Weights of a small sound classifier.
Training: muon at rate 0.012, batches of 64, held-out accuracy 91%.
Data: trained on chords played on synthesised instruments, 52083 training examples.
Rows from block 8 of a small sound classifier, named by matrix and row number. Rows with one number belong to one neuron. Each number is 500 + 25 x the weight over its row's rms, rounded and kept within 0 to 999. All counts start at 0. Numbers have three digits each.
After each neuron's rows are labels from the 100 clips, of 14976, where the neuron reaches its highest value: "responds to" is what is common among them. Only what is clearly more common there than usual is listed. The data: chords played on synthesised instruments.
# fc1: MLP up (model.blocks.8.mlp.fc1.weight, 1152x384), inputs 0-76
# fc2: MLP down (model.blocks.8.mlp.fc2.weight, 384x1152, transposed), outputs 0-76

fc1.197:516516493527490493512526471527481515504511497517535483512466458477540513507511472520473513465551475515485499488560511483452486489507501493524510483525493483469490492519472550515493489503509490513499518528509513521491491461499498512
fc2.197:507497510479483516467474512481538533482518473490487539485505521508494489458526523487498524506485535471460523506475480483513549499471499519489453523475504486533488510534509472482457503495503487480532484509505494508516510549497521506
responds to: root: D#; power chord

fc1.743:495484473497489490510516509521518506508503457530499463532521504477497526522500473473490540456533483489487504466539461514538467522486445496511526481519472525537479497516506458495522453500461506447474507533488504492526553515497502502
fc2.743:518484486465484493512494501536496530491520498452497495490505541518490504492481517489513460507520488514504533523507496489538512467534500471508487486487477515483505520482538537531480522485509500533525495523539539472506473476487507576
responds to: sus4

fc1.379:554490447494466503496538495515472496471495510481506502516488497525492464469534506534505552489512495483494502483494481466501504511492491503511520489480485514534446524485459477486510502524532508480541484516497528519448504513465519507
fc2.379:467501530491528485484499491494487428461490452506472517538518493479473501533508541480541458535494507473481536499520508511516514466473503520506508523540500478477507498514528501515504484472492511461460502492465500499533479473487547507
responds to: arpeggio; root: G

fc1.460:481519475458494504521497504510489495515523501522474544473485488488483495490500514513523450539521473473501521499511521516494509497483548499512498510519551499544504453501509547524519489529511528497496457539511463491518505497485455520
fc2.460:485472510554537500467517467515508479449495499497513486563540535491494489483492516483478556456491507518497515496495510506511509510498431489484458496483488468472478548511467468491508490476476512477448509469461510525474514484461516479
responds to: root: E

fc1.737:506494523540525509545538477472474504499529458551527491530500505537461519526495529510500525494455488487499471479561504508475528489467503523479489500543464490500503519497510517487500480502490489491491498503494554486481488471477468514
fc2.737:462499482475516497440471493536497528480441503484494495465499485482514491472498507491513520477508531515500518511475476518522461501566508481532491495466530503517511505523503510521515545503548488506483526554495448520506503502480476502
responds to: text has "piano"

fc1.596:543483518504521497455508509487498519521488519483510537505499501503501485528510518504550556528489511498480558497494501499480484494490551473517479520457474521472497551520502499485453514532519476510515470502474480516479498560513528488
fc2.596:489546498492506487556481475514483495473480507469505485491496516504525520491484531502470449483507493488537430513490484486496503478514457519499528470530543485512501443492534474553524516483477456546469563489543534511489500466477512498
responds to: mains hum; power chord

fc1.617:483467517533493506558491526504515516454486511514500494496546492479452510477479498483492518503514514484528523472507456526497485477546509463494506476534462514445491476465464494476494437526480451462481461524528508461508490500506484539
fc2.617:466508501481505493439506467500502503498450497475505531493470509509524502500528472536496507468505503499489472531478510483485489475482500504502547513464535473552499511549547500514476551485530501490491531488492474510457517491514535492
responds to: dominant 9th

fc1.171:447492532494492478512469462531494486471472509515534504542579532504500513521480528474462532464484507529518513486503509475463513485512530504510448474513470487520505484502500495493523553494498529484500494423535472516512485517527492512
fc2.171:481494457490513505497500532496499522542479523477490458473437500484470488450502466512477494479530493485450478526515504525511494507448455471514508508493522488492500511506526505513468467505522486498506497572519495502502482463507528499
responds to: the note G#

fc1.408:479477426531469493476537514480540532498476521517526540483529514538482504476471471521499506484497513522511475512508509474474499569513486527483545503507498475503495511540495492490475440495506477544471533499481482467497502462560457514
fc2.408:528497529483528486520493506509484495507504505503505506508506524513511475529480486495497511515479505503466491515512487550503502453497498473523485527496493515484491503484515500527499525523502586481490483519494539501461521542493508467
responds to: inversion: root position; power chord

fc1.4:525488438463501523505481490515497538511475515488500501427483514554524479489514534523536468532546479520510497480482533528517483505498499525465462478517498492521484486495462535498525499507526483568497486510453488457518494498544487483
fc2.4:514523548501479486515539480512512440497487456493509466550535545466472525524477489495492499501484543500540529512522481500467477482461512439499519535486501526487517493485504494507490465488464490482511508461502496499505514527492533491
responds to: root: C#; square lead

fc1.49:472520464481478476502512465540498519484465521494493501536517483466497476532489509476518451490482498537485488516507492509530502506536506474499452490504481500500496468477520503546561506481444512497529482546494499505499501542438489485
fc2.49:553486504529499528489480538487529484519487479466482537478503468535532530487489475506464530464493500466522514465484515492478516492507522523539521501496549482491483489561505486467483499500558497528479509503528479517488480467514466493
responds to: root: D#

fc1.291:518504501502474517519500504456510510476476504502518494491491475500527481488459442511494507485531521488480514524483524492434523487517478469511464515473494483495528534543496483497487475504481500533512499493496509530488493496552497481
fc2.291:509507479511492524496500503488494546521548487501484480521502520509469482491548516473513513455524503465507487501491500529510493488550500518502499461505542496489502503493475490459513468523474526482466465504531443531509490510510483510
responds to: mains hum; root: G#

fc1.174:511498528486488499478493477542500486507508493500499476496510477502563504484526584473491491478491552528519538470508499512482487454502519540488518482496469491495500492493500442512494506503489521503545543498512457516492504443476509516
fc2.174:467498475527506501552488522468503561475589489497503501511502515501512489497461417498495544522494483480487475509489471476517518511508507473509502490535517497478492492535496535476523512511538443527504487525401507503506515534513498471
responds to: dominant 9th

fc1.574:523539526513510486474525499521514461541523498487510493578528504508515490477496526457510453514468515487473486521491490476477494490468474507487509531507479448496526528521504486510513459481469502468488497515480483491505502521415545520
fc2.574:483484489508517507510494514517506504484493481482507535486499483514502505523534570514489546499477486511503490490511510529504511519492525513514473496485481536506493482486477521477468552511508451576484512500501514519489522492498464499
responds to: block

fc1.642:483505531477536507525522558430510512495466487452468485500496495468487541517494498519471538497537537476486521483476472499495511497476517513445466516522512478506498505541506488520510486479488472452509461487499497482488534512453584477
fc2.642:485491476508489523521494494498482518519485506469488457525489473509537455480531484502555498486477494497467509525499508540494457489512520506533521428471480541479540534511487472462520471554501571523483511510520517520494542520507512514
responds to: root: F#

fc1.130:478470509495489508511494473506541531534505468495508474500529491463496519526459496517478490467513516504520497488514451514528484511530483450495535493472482535490512502502512504499520503467478537459515477512484474506485532514457499532
fc2.130:506511499498508527467478479476500473491513486493502501471516479522538498502515482471512493479482535492479480517483545476495513469490490529483474484505492498522506515468467520515498479513480540517542462510523539503493492509503538495
responds to: root: F#; sus4

fc1.540:488535505520484511483502470468475545476527510504446489504490490457533483531473489488428464458487511516544475530463507502507501525481536529562504539521536475512490505515507498480536498493519555505541520479533461482520495524500482479
fc2.540:492487533521516489480511528494506500509537535472498505529510520470525496481514465501503461530523487490513498497481463492475497514527496524490461563476520530496481470485491486479502519526499505471501454524537490459489489464475483514
responds to: root: D#; sus4

fc1.644:535521509510453512486503474475473477537478516519510515496511494498518516497537472479492467512537510491449506497504520510544501490490507472504518517463520512488472489516493517539510533504516486518525505534439491511467507478458473533
fc2.644:466502478502510471488520513513512489456458501464526474487496476473504495503474528504478524508485505530514527508485481476503514497504466496495484468525471480469516481482498486490474446466427485537495496446490491536519477518507484459
responds to: root: D#

fc1.181:507519488503521522520509480480557485499501507460518500546477485479470496536519509539496519508512493522477530478462527524488498499503492537551496501490499504563553478474525516489512507471506482481522494529569509488501504495484519468
fc2.181:514499525534486495497535516481509535512489488536455510485532510501473463501487500482538487515489509477510429496542520474482506484526483497468479480473483517443444501506510474491490513510506478482457507467459494520487505502508523492
responds to: inversion: second inversion

fc1.736:477493495518547505479480528538521531474519531489481500532543487454503531456458467472476474499510502508465558524518469504449462473522524463516516540527513493506475486506498489518475502531535492458498502540482512503477553482501511528
fc2.736:493529473501491496523525486507509477506472466493504493463476543520514492496535499495522505499484478485520473494495533487527496498498512476490492473521498494486508519483508521477517487456476568517498514473511481511507475517480478474
responds to: the note F#; root: F#

fc1.186:498550489530496542505471492475468521471506514493536504493440484504526482495542521487513536508508449535484508505502498543518501546521532480520482499537500472488505552524494457495487482504496542515486509483501495496488488471500535528
fc2.186:502474475518494462501523517533523496528499474501471522482565537504467513502477524506465496492493521462498524484476519475464457469474489516465510505500513489532504431438503574518491528479523510489493507532534513523507496542539461520
responds to: vibraphone-like

fc1.466:509505519499528499528486518486460505537472535517531544529481508478478506528502474475534483495511509485507493465493521499496500493522530510524535502476469497476530516524502457460484523533496550461482562517522519498495484550466508509
fc2.466:490521483509479515521523474528527527517505514496547496476525460478524515496500520485522532501505520506521496499573525516483468520506457503504472446506492510520473510515499568523506507517524507464538442485529522501521477464511499486
responds to: root: A#

fc1.461:492518537491515495518471531465536528465501467461478480543491502506505520478538473504481513539457554500483529484503471488495502486478521541465493517482480515493479515498510498550540521471526492506472467514505480482519543501510568508
fc2.461:491505470496482497489515490526447551518517538503491535531480502511494500515493512493508490485524475505461494514525520464486497524501501504489509527531515507511514497444488532522459497505507550495527518488505484515536502458498516487
responds to: the note F#; inversion: root position; the note C#; root: F#

fc1.81:520518496509485511524528457501538491490459497467536438540501493488509536529474472522462477478531499523512488470485470524464520474478573530503465548522460479512494507510475459483514536502510488546510479507467518487533522519469505472
fc2.81:532485497427515508484498524453508540510507490534496527464494486504518451466536499468529471509473513501459525535522522450545483491522463449496509467492522523455503505516538511492510483491480530481514525508531495541471479510518512522
responds to: muffled (low-pass)

fc1.350:468499504530490546485508493436517477510514484520497521521495477488488528520510492492527489544498497511515574497502481486451545523538507483529463525499497489486515524513468489458489535534484463469503512494523541489493507513542506475
fc2.350:529514532517495530503466506490505505478531527488515481550492506504499495477483527490554521469488521503507452532484495527487519501512499477480501531541510501503483514504518503504514515497504551528502491513533481474516489485522507460
responds to: root: G#

fc1.139:547516510498492462492495535505515495501492476497525500513505503504513511524483528509517518479499518508518519488521524469460478534517462503519457506486484523477499496488491541495452496539493507487518487527524499516480543489508469440
fc2.139:483503471505497533490500492505474518528513521506482519524473509498497524482541485543421493546476504486502467498499461493498505451514530468470515479502530503461512473526492456509506522472513465517483514494482491506497489483498522557
responds to: minor; root: G#; root: G

fc1.479:466460506511501499425488528523486522472554487474498474552495527451530480497478455476507473514521492489509497475502545527480503543503516468464507505498512491497517507509533526560479519501519488484479477481470485524518517530479572469
fc2.479:513568483520523507535497478483508493543503521509510538496476445566479503491525533517493555515468492488491510518478485453516507435499497532501514505499522526517486502502511492474496503490475466517520553515526476507470482466503468530
responds to: root: F#; root: F

fc1.455:514507548493488500471482526556494506532477463500512497538483518480539480511513509452488500480504509494482471450492522479480482481496468492486511481479457504504512498483522496448498563498529552478458479512467501472539462492529517546
fc2.455:461539506479516555500497512445487519480487556489458503445472462526481509483515539529518480496470539529469498489533490521509490538473551472475508472485506497489445485502509518484487507518506480477506505507503501522469479476511436494
responds to: inversion: first inversion

fc1.728:536550461470461504500533509469461520486525522499502490500494519474495462481499553499528485497509511512523493500511514479472540472509518471502512482537496525465469518507509513507505509478517561480509476527448529526445510509472443475
fc2.728:451475512552505472464541508513520496493487460488506513510479498510492525484512466488527563497473486511522465498481484459569488487483494501503497513456502486505518488520454447460515506502489430541528495415476486534527484432510517514
responds to: root: G#

fc1.165:492496472541447482475473484529522495508537502473512508487552504507492470502494500472519473503514546519491529463543541509495496500560433522483468465499519493480494512481523547536479484475479516464492496522520491484529520522461531480
fc2.165:483509526474524518529518520502502453480477484519494498500480500520512507498489478529468501492502473513505482503482494467490524478483558488502493539486496503535499519476489452493547510535514479524508513472455483524471515501530474512
responds to: block

fc1.294:482455477515484479577544487540481497528483535511483452490555514495516505526507451504515485469516471477525487486493523534510464488454480498477546506509528485538516496492524528519559520449512504508451502497526551496495445487444523521
fc2.294:468514489474470495540477505478485535479479480499462497485471486491520532488491479472509483496506522503454519525501500512485494483488497484512511469472515521506487524480490531494488479505513581519518447535523481484502482524463503515
responds to: root: A#

fc1.716:465498475470508526504482524472470462511514487500501452471474492498484546535467513541519483462472506497516505482494488543497486524484500526495495481466475498464520514522486475562488492487545495509519482530498558457510478512490488531
fc2.716:533492523479506484459490516514537524487508499461515498488517525480516470528511477456515476519490479503489522547517516491536539449511521485498530512512506497509510498508490500430480441508475529538501486510524468526495480512475492488
responds to: root: D#; sus4; quality: power chord

fc1.600:500536498510475514501459517460507479534500507489528506466504517484444510509514486509502512487492459578524496491491520531466527465506568486494493498494519544516487496463453562542520491505495536490503481482515499482487487547499441470
fc2.600:488450512491451482497515428515490488508507490493487469516491451495570528494503528532484493556533504502481513501495499463504485497486460506519491475507491497461520503511534450461490501459492477478536507530499460534498487457513531554
responds to: the note G#; root: G#

fc1.275:519542539478460490468506452470489499533488471508507489530502525521509456473530557511398502504482531538484491502525526515525536517473496484499460478496508530496515491501489477480514472478511558507516512478473480457511490487506411508
fc2.275:475440485517521522503516522507499493469493552480492486515519509478479535538490486539496510500481473478546528499443497465473487503513490536496503520525514447466479483480506503508472513492503413512484506494480512541451502470489534525
responds to: inversion: first inversion

fc1.421:538489509504484482468515475484462479494495532479492498517490502491517483496526549515481546501495499534502482538469506486507477511492482512505507468481507502508483495502494515508480500489526509518500523525453476473493512477534457489
fc2.421:509533508516507512543503518493530458493520466501488527524510512503518497532458495511506479505499491496510514459523534500509506529492524506473511534503466462459509453512473473506541521513489448491479478475469500512500493542483485494
responds to: vibraphone-like

fc1.155:480562497504487492472501484528514540544531458500508466501507523479529485512526511494549473451502513522489461517491500528508481504498474515498517508473481531470461512486520456514470478457512497492497526513503452535494480481464518544
fc2.155:497470540474486492510477541480520442460531496500504465508493471513532503499485490483500502494505473479470531471529501465487516515511535467521496473526513483513549510497486549492534482538488490481535479481463523504490499516525476447
responds to: block; root: D#

fc1.384:468470495483507500474473508473503461500508491477543520545485556492471524478514507505555503480520501536480494486503535487454480470499498522516529502470482526483505509520448497489512475497502502491489493533451529538518466522511512520
fc2.384:535523524509496526548519537517470463530489504513495519509511485494519504519485497497493463518521488483515505494519509511498518495472495472521462506539481495481501532490556474527519521485532550469509497509487492469505519473457539460
responds to: arpeggio; root: F#

fc1.22:492454501514526477566516514482497508499531521496507491487490502513503532537486491523530498468544492463484474507509493533500481490492507489482525457493523525500486485513485488496545537473520462541501529533507516507533443474466469497
fc2.22:483509495497464566524499499517501556516443489488498531511534499477545495513497460465517530481486530500466497499483579530469504488508524509495536514531488480539530502472477480519443463482482535499511489504581539491515526507494525506
responds to: the note F; root: A#

fc1.493:501480488523489460483498491539453489484468523493487508522472479512506485518489505510506519517498514507485511489524536506504527546504465485486456539466482467526509475478501527504478459516489462462492517496539455449497476464478513478
fc2.493:484533513538535524507499483480549515500525504476502477493541527485471509486519511541504481504530494504518492513468487478514454491526531506506539484536526538482481488499529442532508500518486489528501500485464513548497471517474466550
responds to: inversion: first inversion; the note G#; sus4

fc1.175:455476480468476501514462490494482537533508518490534473485504488509489476478544519511530472488543506513507483498509525501515495510505474520484472488509531501507541499500551519514557484462513471474493519501517468481497464481490523524
fc2.175:519492532513486478511508507518494442456528489522499488520499499517497497546504430494430484515474512520508511491498479505489502474520492507525497528486494498510455492498467505509496508500495467489512505466547499487500545498516522507
responds to: block

fc1.412:463491485479485499489532485489515460494456471493498481448507522492533501487492497512509520522488486477502512505492483531516505529504511507440503466533463536524513525500537489510499518511500503536518505499538520492505503517534535514
fc2.412:538480473523491512489477475482502444488533486501495502537488482519505473480539454536535508480494525507506502503506481495499484486479481493505534477470510481493519487491481496471514532478535534501507497490522467517498471500501503493
responds to: sus4

fc1.260:462505510490493523475501449480516488503471522501495510484516507493530503473506508524450513449506485506494560496460481482492475529481520523508489548502540451472547523516432447483484486524479472522515501485455479479506561505524489540
fc2.260:566489492510485510523525527513494492521521510466500459524508508527466489562525500479497487518485539507495476483536506497514513489492483505502548472499443539511456453483531530482480480482539573457477511519568523510502465464519511439
responds to: root: E

fc1.576:484503504475475484503510489455494463521517498462466494484475503523535511503432512512477510537491496505512480472484518509554500515458508490483500538513503495510525502488513521513457432523500477493496515494466450479476500486481509507
fc2.576:500489498528502517495484504530481478524494460535529485511520528478455493476565508513462527468504509528491523535499500506494484499537472525522529480495452523472458510514501459488528529474509486522528493508483512551524505499492469495
responds to: root: E

fc1.577:518487476507487505531470507510491518509500534544506475481488523494544502503510529520504529489517493470502491501482548539528491521486467514476504516481520474509467494516522465509506517479500473567476540436467482525441498524463469522
fc2.577:525503530506505496484527504494490527524492467452468537488546482501498498552517464505485491520517517507486535504541497478501522490500529484517491504516486527485539479536500490466452463530489531485531459516489523473544551516504536459
responds to: root: A#; sus4

fc1.592:535532497463499526467516462499470453488484472505500555506462516488523487480493520480460504462501535475537535506492490475442504507467551472516523468502540458521533493501501480500511493509490504546525514490491504544500503465502500502
fc2.592:476481466516515510498479505488487514529556511521488448516570472523489480484491515516500502518515470521493491506509524505532498497484430546511535553479462526454428505464503489483475504484503528461508502489511491499490491541519521494
responds to: root: E

fc1.63:509500507560543547462496497506508466512512517478507481472479549487501530470487516486503544443495478458494514530487515448461544506470514529509490527545506446473538532524505534515496503469488502485534462484492515517515535504511563476
fc2.63:517505478476502472560499510485499500504472457511530503504517449534490494486537490456560455529516505512479508510512488543498468492508515489507498486444494539485465479502514493499503495539496459534489523482462464503503459524507471531
responds to: inversion: second inversion; root: F; root: E

fc1.394:479501491502491484479506505442501551496476537477537545468474478511486525504507519514530573453467468522513463511490491505480466467518475526495477470503510494478512480472488483475449472509439499492519477484594524478488500513553510467
fc2.394:515484510506486505509483479474516519485559500514494522516518491479499502514503506491534479515549514493494506497518494529521533525511518462482492535518505515495478487550496505521515494518442513509539529482465469514496505483517566463
responds to: the note G#; root: G#

fc1.690:440505505490443495446452501461473498517522488469510486516542565516476501467552548522477516504474525532557540489448506495523492519530535491539481476490474544514469446489508470510500468507478519428530520468518528496501508539524474510
fc2.690:518489519501534499513511480472511520504541508518490542462499495485494536512524498433464488496520488489472484516512483525508498491523477498485491509422519472439491477511510495476528442507535555539495503502546483470491517493486525492
responds to: the note G#; root: G#

fc1.401:499530538475499455529506457461505517501470459480527519514491538515448492493481444462530492509470509457490490467511489485509487491529474519507512487473469518518467490457498479516560491513490515540482491497513500502487425507484565493
fc2.401:505492512503501494479499533523478509495497546537465528470495495488483479492513468501502477444483498532486540496586482521496497489518520477476543480536474509484479537532492512490473492501509514475529505483512500467530539489487460476
responds to: root: A#

fc1.73:508480523471518505488537528530485506474532515509476472522517516495532441484476511524492502478515502506472459482483527466543491527505474459509522497475522509520508476474481479503522470511493544493480494529487465483506485472500515511
fc2.73:443520483523497485494488490495489514514489440498499497522493501494484521480531484487474518494490500520541539497498488511488499505463534510493499507536508508457506507476508516469480523519506477491497495477422548506499541518491567490
responds to: block

fc1.614:481555525502486488527487499540521557494551489534526541493488532517483500491507464487465491491499498492474493473491522522515531489479472472488507485485511464548519482482513511525538508419518528552530468496511505471473521504487518533
fc2.614:490449481462517514502506518488459457470473480496490478496491516498502514497482557514549473522508500489507491519517520475513496489520526523464519542522507523496483496490460485506517471510497461483469506519462513514511530505468467504
responds to: inversion: second inversion; arpeggio

fc1.270:536485487511534505499499496527526508562516527501499493515527523521493501502514451534526541487521516474540457506499514500482474494505462526478586468517531540542503510522448480494506480482498497535457483475487480517494498487509510475
fc2.270:529514529478476487519480476506534557494467485515533522518504513513483490506463485523534530500511478518514494511467503505526497501523494479504514498476469459505523501521496500504526535503474594481481512573505510503505466508442477471
responds to: inversion: root position; root: A#

fc1.343:480482528497502490488458479496542523469494531477517494489543513498479505491473482481491526486519526467530521486523516466510523488497459490505513509511525475470468553477494459456477453459531526494516459493507488491499521519527515474
fc2.343:491482489506511511495521504505476489467523503492510462516542444525486493464497478494464474455507474463468499474505493493519469528492512478468522527460472532536529499525503517551492569499513538526473501520509540453509489499486520510
responds to: root: F#

fc1.689:469504545479537494467500494488502480467548496505520527491525436542519525475540457447504487521503560504513516476454524470473499461489523534501516504513527455502491467454460488504438482503499521491462493486482469510495531542509512525
fc2.689:512454488492516521490507506504493614537480503493491523506509530523489483475487509489507519494457486488502480507491486516478466521481491496502475502506494535465521558506510498500509515512479523521530489517537500455498504505539534527
responds to: root: F#

fc1.355:542547482455503492488505526521497523520493547513545484496497487427497496454511479500441482522519511502506467476473485491514490504521453504533519501500487480480487495501501520520480466543525487507542479511497476487492487515512445463
fc2.355:438464478532537522504516502467541502471509478512557500517502495538536509550475528489503498510501480502505544499521491495473505446493538498472483476530507520488499482507504516477465491477514551481478493492470508522509466492493514525
responds to: arpeggio; inversion: root position

fc1.308:490525469498496508484506452516503482477517463477541486546471482459530543519473491460490533460484483454438466479528498525471514490502524527496484540492500497508487468484499487477452494503498498494509556495531514521490515446497517538
fc2.308:520499520487509508523493558477530512515506511474462502488493522561471481503518474554505454559454552544524540514514482473532503499484466492527534466490508497469527521498497514520503528506527529505524490521493516474505480558512489460
responds to: root: D#; power chord

fc1.691:519498471508545474512485475485455536515480512487509501511463497500531544512497442537517507522530485490460490495461505536509486509474500544490512529493487510467491500454450510468517500530533444496475529537510487460482502528490468502
fc2.691:455532529464482472515514502506515501468483473480501512493495545539472504475504482516452501496528508460494466510529506531518471536516515479496484494559479450509489503529487531545504496524470516514495446471540483526525515499502511521
responds to: sus4; root: A#

fc1.528:485516518510480506483542512481518500483528559496495474516491520472507490476502470487497498452510478504533510520486560461502551454494487457463540530503529505483498479467435546468508485514519539519516469492501535517493513554469453500
fc2.528:508493529514510518508506489495507438543480461510492508515506467510519509528499495494497459541491483502472501495517476479501492502479503497524491494473456491499521516526548487520507538472501526484542510517470477482516499463493502512
responds to: root: F#

fc1.399:503495522476479543526510496512517493497463499518494513537498487515487470483521498483555549499497506496546505493485469508513472500511468517542446445503469488536472478491522479518506514511490478486517482498578518474497506508549489516
fc2.399:499508478511485484492520486436516542509538488518494506483495495520471490465474500466529496476476467466493503525527517509517504497524481469539557514448514497528464522498473518510550464498503539524521537483471489500488526491497489500
responds to: root: G#; sus4

fc1.34:489510517504514536533493500488458516538551477479462535526472520522525501484483533451483486506471494491510500468475487499530476506525467524513495478493548491496496516482526514503509503480516516544525490512519522476484458473517514484
fc2.34:481485505464567527519490526483516479469527513477490495503506532504465492479499541531487478509527508518520484516506466496506540508513510480506518548516511537523485517520450482532478525504455393496470499492488519521463560511471437503
responds to: arpeggio; inversion: second inversion

fc1.157:550506491492484483471468512508521494437475547487501504544475499515514482473514504485514495467467500494522543518487465465512534510466526541526496464480524494473452496492523494472484492456492484524446506487473522518534491481544526517
fc2.157:457491508482504531534484528534460496509487501520512512488513513510451511532527480504513508505487524481470485507498503556547498503490462459512496543504498522519493492471465494548480516512518549489485531490513472512491511505486501466
responds to: vibraphone-like

fc1.87:479515516467516484477480475478513514522466463503483482539502495458493497508469483471462478502473571507517533488508445484460475490488503559509502499505471540466504496525516533506499522516471491488429493508521522513526564489462508474
fc2.87:520490471512503536517469480499508536460523502505523511500517525487510482468521505511456521471532445513485485510495497465537478503487519501493479521471526477535512518461468460528497488526483521475521477502504527485483459528519502475
responds to: inversion: root position; root: F#; sus4

fc1.12:517488529508547497468516488496471487474466544497526513547528553524494504496482502468451522480503491502521532498491501492471516473467543502485532523495489505504505482462483467455478518486470553470475482453460474519512498508502508500
fc2.12:524501490498508484520477499504551519504533427508499513461506492497516513497531501530527499494523505509524482530501494483505515536509472497541473480493509523464486529531506509553514499510534493513514504570494494508474466497514504480
responds to: muffled (low-pass)

fc1.425:499484504480499487515518554484507536513519520489495519533531534479468505536508502457503499510469500482450472480511473510491454499516474484547549547483522530510496499489504491526519477513538549491457490529499463528513487511438485455
fc2.425:500520477514507490490512487533520516450467524524510482482460479503548524476510506543476480439531477539503494497476496472503554492491524544477485474490504481470519512506478522483531493495460489505521479505517557499500508492523480552
responds to: root: A#

fc1.507:480500517517494576531445499488456560497492528475549491518522519518541536493482475527485509513510501528485492523507502534479465489489504507515482482479460471477470495521469516555515517487515495520486498503487471511509532504561548466
fc2.507:507499508498479468512523522465534500502502476493497469475502490518481502531491487446506511472484498499485487492525493490496521507480496493489509493483504514550512486509496483484488520483504602497515508517541506474450502532490565522
responds to: sus4

fc1.475:497504479515465470504494472489479482539476486509554535538496535543501490520546492512501528483424512522543512471536538511536469518485494543507499479508498510512508498491552535523521513495483508475534527492477484457506522459508487464
fc2.475:499475479498497487512517473497511531466516544531476473495475520479505505495473506449510484479465512486506486523517496521500522488506521464502485494488501468512465527548470484531490547538495541555483505502561487489489494519501516525
responds to: root: A#

fc1.607:496508510523495473522516478506469486528498502536499527482488540519477509467511539497483534484512519495499515523480506524500559522491504543515479444497536515507525520515495506484499579509514526526524499485510509528498471475533474529
fc2.607:522480510531500526505510483511479504467502519529502468509525455503502520537491505487480478511494512476453462474505486498466468490455471463509466540516499503461477485496495529536493434504498488523514521488449443469500481481479488495
responds to: minor